{
  "encoder_arch": "vgg",
  "crop_scale_min": 1,
  "encoder_norm": "batchnorm",
  "encoder_widths": [64, 96, 144, 208],
  "text_encoder_layers": 7,
  "text_encoder_norm": "layernorm",
  "text_encoder_head_dim": 48,
  "text_encoder_fused_qkv": true,
  "text_encoder_qk_norm": false,
  "residual_init": "zero_last",
  "ema_decay": 0.99,
  "batch_size": 256,
  "lr_schedule": "step"
}
Rows from block 2 of the image encoder of a small contrastive image-text model, named by matrix and row number. Each number is 128 + 24 x the weight over its row's rms, rounded and kept within 0 to 255. All counts start at 0. Numbers have three digits each.
Before each channel's rows are labels from the 100 images, of 14848, where the channel reaches its highest value: "lies over" is the class under the peak. Only what is clearly more common there than usual is listed. The data: rendered made-up planets. In brackets: how many of the 100, against the usual share in percent.
# conv: 3x3 conv (encoder.blocks.2.conv.weight, 96x64x3x3, each kernel summed), inputs 0-63

lies over: planet (65 vs 23.3)
conv.31:096167100076166114147107121109116093100117072156127105120101116105147136152124158090156135145136101105129131160138091145146151114148131175141107116123162137109128162132098117147128090108109151

lies over: planet (58 vs 23.3)
conv.5:084145117121136116120127119134109118098140187113141116130112141144132145119149148108135109117127151108080148137119133107134132160123093125142021140107099108120135132142162136133083149155124159

lies over: planet (70 vs 23.3)
conv.1:103156133085150073150133159120134085160113117133115102109142133142108136093110120117096092135140134148106153134175097156153126139124150155137164110156112140093124175114171121090108144153116146

lies over: planet (100 vs 23.3)
conv.12:096115109116133155074130149099139145080144100145102124132138124123113130171139107088096168133128109107145142144139148089139127130144139126128044128113086145134138134152137114109116153113127076

lies over: planet (92 vs 23.3)
conv.41:150121137133093149083145131140112121163125127109139142152136121150144125111099122135134107137073138106111104128140129125140133128123143022121151095139123134140116104122095124114115112087136064

lies over: planet (100 vs 23.3)
conv.79:140155111125156139125137122139079141109166126130159114139105126103120148154103103127112134124120139093126146152132098125139140155190113104138147124125146185138084119148081103119157062105158131

lies over: planet (77 vs 23.3)
conv.76:089136130112101140133124134089131129103122126128107144118134147125114103123158115078141154109132121104081114129100121108129094147119089126114023138093098134131129115127130119101131121181121144

lies over: ring (52 vs 3.1); planet (47 vs 23.3)
conv.40:133159130130139146090148153146149122109124133096127153102142157124130141152124115142125144152076172126148077110105137096138088117136143057132062111137111138129105121131149121101102141153114159

lies over: planet (99 vs 23.3)
conv.60:044114128084151129125124118091124142093139136140128109122143147116123145133144124096128150125153129116119125126111110149128124124125107166146014136100093136121115150134127135122121127127114114

lies over: planet (99 vs 23.3)
conv.51:136097118092124091108095091174136093106118111105129090102161115083072166136149128082099107136096131128114092122135102124145118120123132108126149098121154144102105178133132126125142129107146132

lies over: planet (99 vs 23.3)
conv.53:172137126136142162080142141127141113119125145117147152158122142145126118125141136171145129138099152142146086118152143102129112141127160036130141122145095131143128141113145149099105164189140115

lies over: planet (100 vs 23.3)
conv.17:133141103141163126093116114151116109142153113127142107176134091114159136139149170103154118173111130103148154161138120129116153120144078153156106101098132155148127126142166111162156159174162132

lies over: planet (47 vs 23.3)
conv.64:099100112126125161111119150119113106118137072123139112136110094092136153125107134069134132123091109158111167146151102112108155143131137127142136119166102119150141135166113113140138113053146083

lies over: planet (99 vs 23.3)
conv.19:138133098168072127123132178161109094152116141135125125168158160117091107166080129120150142131148122100139129160136126126122129146108147121121151161128141125145143099146107118138144096070098085

lies over: planet (65 vs 23.3)
conv.35:129142160155086162148133164118138107141055114111160162115150115117067117118117149142151093148135168152126133103109099138142109126119138128079148118153171134126121089130151129118118128123113155

lies over: planet (59 vs 23.3)
conv.89:113179075102124096154134149142072114120137119111140110145118131125121131130070106148142176091135126101111126160120102132095135113134094111141142132114153149144123112143123052123141104107120123

lies over: planet (87 vs 23.3)
conv.69:063134152144115153113120139112132150093097143126121155118121136096120151115074138141120136136148137145143138119148116134124102148140151120091149126127158141142118141138136118160078115027125112

lies over: planet (100 vs 23.3)
conv.93:178128143158099127116136134144143145134131160115131104154144137156116121146125136136132102127060137115110085128139150110126131148135144024123158140131123134116149138130125129108108127193130120

lies over: planet (72 vs 23.3)
conv.24:149143141163134138165132124130113113114122157104178168135128128161143091093119161147151085133143146157121138147113134113148172133083130172136169121152118097133093081142139110135140090113113156

lies over: planet (100 vs 23.3)
conv.20:142140120104132066134128135144136140125126130146132081146157115125124134105134127094129120137127137035099134139120124141144139140144028135135124116142133150151149127123148125149151126160135149

lies over: planet (100 vs 23.3)
conv.80:104137145155113140105137113127089129128145133136116131113162132087152121095068137147127122134164124134132133115124142151156125123126118129118150103141141128162155111100091117181099082048143092